Weights of a small contrastive audio-text model: 59.0 epochs.
Rows from block 3 of the audio encoder of a small contrastive audio-text model, named by matrix and row number. Rows with one number belong to one channel. Each number is 500 + 25 x the weight over its row's rms, rounded and kept within 0 to 999. All counts start at 0. Numbers have three digits each. After the name is the row's rms in percent of the matrix's.
After each channel's rows are labels from the 100 clips, of 14848, where the channel reaches its highest value: "strongest on" is what is common among them; "band" is the frequency band that holds the peak. Only what is clearly more common there than usual is listed. The data: simulated sounds of rotating machines with and without faults.
# convs0: first 3x3 conv (encoder.blocks.3.convs.0.weight, 64x64x3x3, standardized in use, each kernel summed), inputs 0-63
# convs1: second 3x3 conv (encoder.blocks.3.convs.1.weight, 64x64x3x3, standardized in use, transposed, each kernel summed), outputs 0-63

convs0.50 082:505510496477522507465465427518444507516490506499528499497518526478501525504502476517492508506527499478500497505520492491535496423511468468476461444526507531497461531501510487484518493470502529
convs1.50 053:514498527499509491498508535471491492475513490491501529500536479498521496515443513532491503537497550481500473491496538499510535496500535565501522448530442546511488476491522532488494493458494526
strongest on: speed: slow; compressor; rattle
band: 500 to 1000 Hz

convs0.60 170:511508506504514493491502513497525510477528462519513490492503514501501513491488509504490405509509499483493497498509372500515502498420501490492489500513511502507514510487503494496499511489486513
convs1.60 140:464506526548538467489491504499505512542487482494484485443480487533494491487506511488493481505493489512512499470489507521507503517391493489508485519530493470499494478528517552495472494459484508
strongest on: gearbox
band: 500 to 1000 Hz

convs0.7 077:536518455470519497481485534515461517460491527522507507553521525480500528496489481513479506494532539519502495529520454514505505504516497497474479510494487495461463518503528500404482492506498512
convs1.7 098:531510502484508509525553509505502473521506556552496499516558472484526477473514486504515522522535522453475478497508485498525582495492505485508471538487495503528466482494501520519486517482488492
strongest on: clipping; text has "clipped"; gearbox
band: 500 to 1000 Hz; 250 to 500 Hz

convs0.28 135:547509511491509488519515505495524507473543487512498484509500514505512518506491527518485413514510495489495492478512374510517519504439499503481490506506496497494502507493502487494497508486483517
convs1.28 112:496479525542503468480528522503529503520500583516488523447508519505513480529508478496507543511529489469509518486503504469497550509444508494496479524501518496494483497508521535519511487463449473
strongest on: speeding up; piston engine
band: 500 to 1000 Hz

convs0.51 107:499501474406528441463478536496512498479475494537507512514529514464485523502501497515460494508515499482460525519517501468521508487523489504523494519512502499475489518508499517433517510506463523
convs1.51 098:479495485440493556558536465495463487458483511520506539492490496475479475502492475524522506523497482459483518551478518490505499466532509476482520506486485502547527498494509490485522504515548500
strongest on: piston engine; speed: slow
band: 0 to 250 Hz

convs0.61 085:482512477479486510484489466502490514469496494511504519475539500482505528532437486512489503521474520527524475520493483531500531518497485546535503505470388489500523508506493516508498496487533516
convs1.61 076:501520478499499508472541456520537472501485504519504456523511542460505470528510490506496523523511473531489498486540506499479495493500492473504493549497545479511460551482546490533488467446521490
strongest on: imbalance; gearbox; piston engine
band: 0 to 250 Hz

convs0.18 111:530507462506521501469476528480483516482550503538517483513513533490515516517481500492482435508533502485488508515524426500532515488474495505488492486522504497438487534463502505442496497497495531
convs1.18 093:485480517557518478533529511513492505491540523550494510490520493477478512477529465514507514475534521510536517527495475499477475483462517478494493518474518504524498481521482540503527508434434500
strongest on: slowing down; electric motor
band: 0 to 250 Hz

convs0.44 086:480506500495546507528516509503482521497496507524531489481530534495489519516512493494442506508535504477486505495535521479539503479520432504498462452521500443511487550480452491501503459524490522
convs1.44 062:495515507479484517477471512481513487494503508560497522505506478546471481484486451508503531528526511484470528542466499469527455491477552507507521452495489548526495471498481544505513512514484534
strongest on: state: faulty; rattle; compressor; piston engine
band: 1000 to 2000 Hz

convs0.41 160:527504513497508497497515519490528510480530462516508491497502512511500519500501513511492398511505493501499498486513371507515505508434497497500495499506496499500515508499499492502501506485491511
convs1.41 117:485518528547521462475521506499530505541489514506496568452493503526500484501506495480500502510504486466512502462496491513518522515412501484509483538531501474490474494519528535492481497458472484
strongest on: speed: fast; piston engine
band: 500 to 1000 Hz; 250 to 500 Hz

convs0.4 110:496522478378525450454489511481500500476467520529514498510514514483486506500496499493492499506527491515441514509502500515526528472514504493468495508499503506488486523469497517464528507496479528
convs1.4 084:532500504455502561522564479471506488486485485480464500516497489477470490498533459522522509505500476504459520525485505532482494491514526466507471552497479509521506483500504524476503505577501495
strongest on: piston engine
band: 0 to 250 Hz

convs0.26 075:523543490489515496477483466518485502528508506514523498500514528451499503514483499508489495504524503453498512523523507519537518440534472469493444464524478516476447534479504503469543481491502547
convs1.26 055:520528521527511485511519575490505486519507519512472481449536492487573502530486512512487452502518536522495477486515483513488501490481510534476468501499478535508479470492494541528508502470460510
strongest on: compressor; rattle
band: 500 to 1000 Hz

convs0.52 071:497483519457502501497512512477502527501521506541500479542527502479493505497506490517460503520524492508438557542508503477516509453499487522543512491501491492509496500397512508517493500474517509
convs1.52 222:526486503507459481456477488491544444511450494511498495506551511530522508474437505511497500506506486506528446486521491512492500471513491474467489502518481505534445531444511510501489499519505497
strongest on: squeal
band: 2000 to 4000 Hz

convs0.63 059:570527527502522440552528507532471503502502508502519505529526510455509522541458510483504494509521534493499452469515483538512483482474475493447507506497490491487485508519494524483496495536515503
convs1.63 142:539499461493473488438455493472547448533445475494498493492532508501532528502476510491495482486506484504509460480511511518492510479487499480467456525502503515487445516480500488497477499548477494
strongest on: squeal; electric motor
band: 2000 to 4000 Hz

convs0.46 140:527521527486532488505508495513516513516513460524515529494514519452472410508495515492462488394505507504486512514514516519521513492518453504514498507507485475502501515514510505519514509488511514
convs1.46 113:463511499463491510490501461488482488468488503534520493552487505468487563551460489562491490440499506504506514510502506502519516486531467531496535459488522492499528500491510464517496495492538495
strongest on: electric motor; clipping; text has "clipped"
band: 0 to 250 Hz

convs0.24 124:526494463489510464428468530488494505500538496535520506498504525493503510506483495500486479502513510497455507512515498466521510487527507525477495505532497496444472526454502524418526511527498533
convs1.24 120:479501526485503514585558480515478526487536514531490482486484499512457459509534493482540500524503485489498547532478493471499479475504536457502502520493509528542521470531493509488504494490508500
strongest on: piston engine; speed: slow
band: 0 to 250 Hz

convs0.45 106:584511505507513524466495518503480521473515459519489475532515516500500460520475497493459493461512491504522529543508487501524554483494467530473481509496470433500488508484526485484500492515515519
convs1.45 074:548490437475521500476484427508519501494524511497523498545474497440500529492523535492480510458502526503531486501519473504506483460526498488478497523463536474471497509501474479521501509525509501
strongest on: conveyor
band: 1000 to 2000 Hz

convs0.8 074:569525510498496471497494513473455492487490522527482485551507533502510514501486477504490486490526524539473553516501497484521520495513509521514526503493470479493426506457494484449516483483512539
convs1.8 063:532498496519462517519546502514510487522521503543497505506565521516533461527527462483503477531537486524471492488507543541484495490512518472496481570484494502517456524496509509520512496465501491
strongest on: electric motor; gearbox
band: 500 to 1000 Hz

convs0.49 092:551520546486495494545530425489478492503512500497501473519481493480488496498494511495489486498516501491465521518492487531501492419493513450449492483499494488542466492504507506551502511528492499
convs1.49 121:533503482535490482461472543494514521487511510448503492528513515521523506494480494488482510506502508500490474470521486504489491576524470554538533465509498463433499532473500480497506500516475493
strongest on: speeding up; gearbox
band: 1000 to 2000 Hz; 250 to 500 Hz

convs0.48 064:486503517492539494487533507496505534508493502535503501510532544508503477525539478504442488500533483492506524501531498468540517470517463491500464465507503460508515543461458501514513433499512531
convs1.48 079:487533542494475497466482524497571490510486505498486483508473481532467515526476505550515503493524497482493541557470472497509488494499537489487486471499461550527496482503475553522500503533489491
strongest on: rattle
band: 1000 to 2000 Hz

convs0.23 134:523509509475535478502512505500530510506521448529512528498522519467472409506472516501473493396507509498489510509508511533523510499516473497520506522505476495510498517509504494509527510485486519
convs1.23 119:467492505501448509491487480468485493456503499504492511530512529463475574521456468563500498433471498494511530511497490505492504492529485513494529452480526506494533519500520493515485491482490501
strongest on: electric motor
band: 0 to 250 Hz

convs0.58 140:533501459489505474438464516509480502502548512532514510521500527489497509505497472504502477496531506499472492494519489469520529483510487522466499490520507501426469531469509527424516504524505530
convs1.58 151:479513538500497519581555481526474516498539508520493493507506492490429479486537499492525511508490505525491522525490514508493496484513549450501478544491493529541512480531481522520501510493494494
strongest on: slowing down; gearbox
band: 1000 to 2000 Hz

convs0.6 176:510509511499513493491498509499518512486520456517508485487505511503508512497488508499491403506506499492495496500511373494514498501413502500493493502510495502509516507496502491501491511486494508
convs1.6 128:468504525534527470498476502497499513548489484497483495455477484568505487492499517464469476511500484508506492461475515508504509517412476488510488511533491449503493475529505536499491497456503515
strongest on: gearbox
band: 250 to 500 Hz

convs0.62 076:516507479439521466502476529516511518481465463538501544521543514474471534501493486537450496511511503458486519525518496488520514487523462513537514535490497488500497511526490494456520509498447521
convs1.62 064:470489484489498515531541451523487474499462519530520512498509526430511502522479460536524485498523491488528490538506522492498519453503507493469512522468524487539510526465541482539479487481526503
strongest on: piston engine; speed: slow
band: 0 to 250 Hz

convs0.59 108:563518530487506492520495534525463506487513494511503525520510508482513526507484474527438500486510506482502506536510497520506511491497436533496513523490493399510467495501513512523483498519525493
convs1.59 105:499499478507546496485537487530466465515501503552563492528532494466520510507507488521477488508529548470536474538554546490509496481491473522469494532473515477503480508491494472497502515470501512
strongest on: speed: slow; conveyor
band: 1000 to 2000 Hz

convs0.43 102:566521534495512505495503529532471503506495516509496495539508509490512479511474501516451504487505506504498511531501485525515542485504436534488507504507482392502468499483525503509496500516524507
convs1.43 075:512513447494547504483522492520456465511522495532550506521529487465516518469518505492480493476522545510532465531557513518508486470505469520462497538467525476488485502489474466481505514489485506
strongest on: conveyor
band: 1000 to 2000 Hz

convs0.34 093:557512533482521480511540539518510497448476505546493479565523506480492534499484498499455505497546537501472528522517471486521498471513472495526516515503493469524474496510497486519469515511460505
convs1.34 071:489486460479491518491523484496470461504479484524531506507582533472489463483471477520524493549471509497479481511534480501496505495484518512490483532486497498503478554486517484482481494425512488
strongest on: piston engine
band: 0 to 250 Hz

convs0.56 134:508512510488529493497508520488511528515539447532522505503520521484496403515473509481490470391508502486484486505518470518527504503494501506492501505513474500513513521484505505520503501502503523
convs1.56 124:468510522519472468479478474492512509485519488509495483528487505499470600521490501529507502401488498492549534504486521499499503480503500476493513462492514511496527496499489503464518497497492500
strongest on: electric motor
band: 4000 to 8000 Hz

convs0.30 098:490519490481526506486473432515447504509486503488522495488520531473495513503500479520486500507519488483497511502527504496539499461507459476486423436533509522499475535496515512481530492465519532
convs1.30 067:495515562503521498501518541474512493476499465499476541482498478502524508518452514554483486506487529499489480483475508503486504500485511563498522445539464529522488458499537544501516478491501495
strongest on: rattle; compressor
band: 500 to 1000 Hz

convs0.36 104:556520526487510492511503543527464509484517504509506535522513514486512520511486478530433505488514503473503505529516498513513516497487451536493528518489488393502472498497504511518489494511522499
convs1.36 089:503481471509546497496537488531461465517500506557556492524533493463514513494512497512474504500514550491533474536548503481504487476487483513463482544471516481507476500495482465470499515458505504
strongest on: conveyor; speed: slow; reverberation; text has "room"
band: 1000 to 2000 Hz

convs0.22 083:478483459467516517479473461496444521503502495522527502498525525474507511519503478527500503509525492481485505507536508485532503455518470509479448434543516505472481539474504513463508509451497516
convs1.22 068:494476545500506502499481517472529473489487499518460515503506456501461495500458501552475506520509516497502488501477517503454490480492550517490506442530487552538475452484505548510513492470497526
strongest on: clipping; text has "clipped"; turbine
band: 4000 to 8000 Hz

convs0.54 110:525517510459535490461537513510524520487471461524523497506524520486460442524499503489466476444513504486497527541518514521527515484529499498513510492507435445492518524523507491501516508522503522
convs1.54 096:508504457455500488504480460520480498509460469503506484537490513462470516519471535491517476477498484519507467469533482512494480487521509501495483509488533491500516519447501452503531483463580515
strongest on: speed: slow; conveyor
band: 1000 to 2000 Hz

convs0.53 068:530510509476491508439498475462470536497512518509508520510530519487489508534506441476503507505510494518512495493505474505515550481492478530506517484477500490483550513498457513465490418499537524
convs1.53 054:510527497511495508506525482475536490475489514510535499515519487451481490511485503531500530516514560487524487523492500506534502437524557469462490512488448529522476487508475529488512530473549488
strongest on: muffled (low-pass); piston engine
band: 4000 to 8000 Hz

convs0.55 094:509525500453505457456508512494508531493542527532517508523505522467503489496463483496499505483530507479462474494527473498533522484526486511427467504506503492507501530430491503491535485522502539
convs1.55 096:482478520492507518581509520505450545507532492481478503486494472502474454506550495471521488532480495528470534500467501505499522526496518499534517490491485503494554472534459513523479507485498483
strongest on: state: normal; electric motor
band: 4000 to 8000 Hz

convs0.14 071:523514522492514492530522479518483515506500521523528488518523523449501466506465458509451468540492524473473505534501492477530496506503479540517467481505454468532458550472506515522512508507488539
convs1.14 058:497472480500521481507516506524463451520497483568516515467563493486550454507517469495491483514485484489507477505533467498504479458507466528465504510502520478529463492461514473485511485506522502
strongest on: piston engine; speed: slow
band: 0 to 250 Hz

convs0.37 115:514516489473511452474504474503496510506526500497514506517499510506502511517480528504504497510521494514431476480507497513513514406510512473393501486494504498502502511456496519483507508510503517
convs1.37 094:509497493501532535509531504490476578479539492473494501522473484499476500481544457502525493494516500504471534501471500489513495546500523517566532493509493503464549488535509491503495511529473534
strongest on: speeding up; gearbox
band: 250 to 500 Hz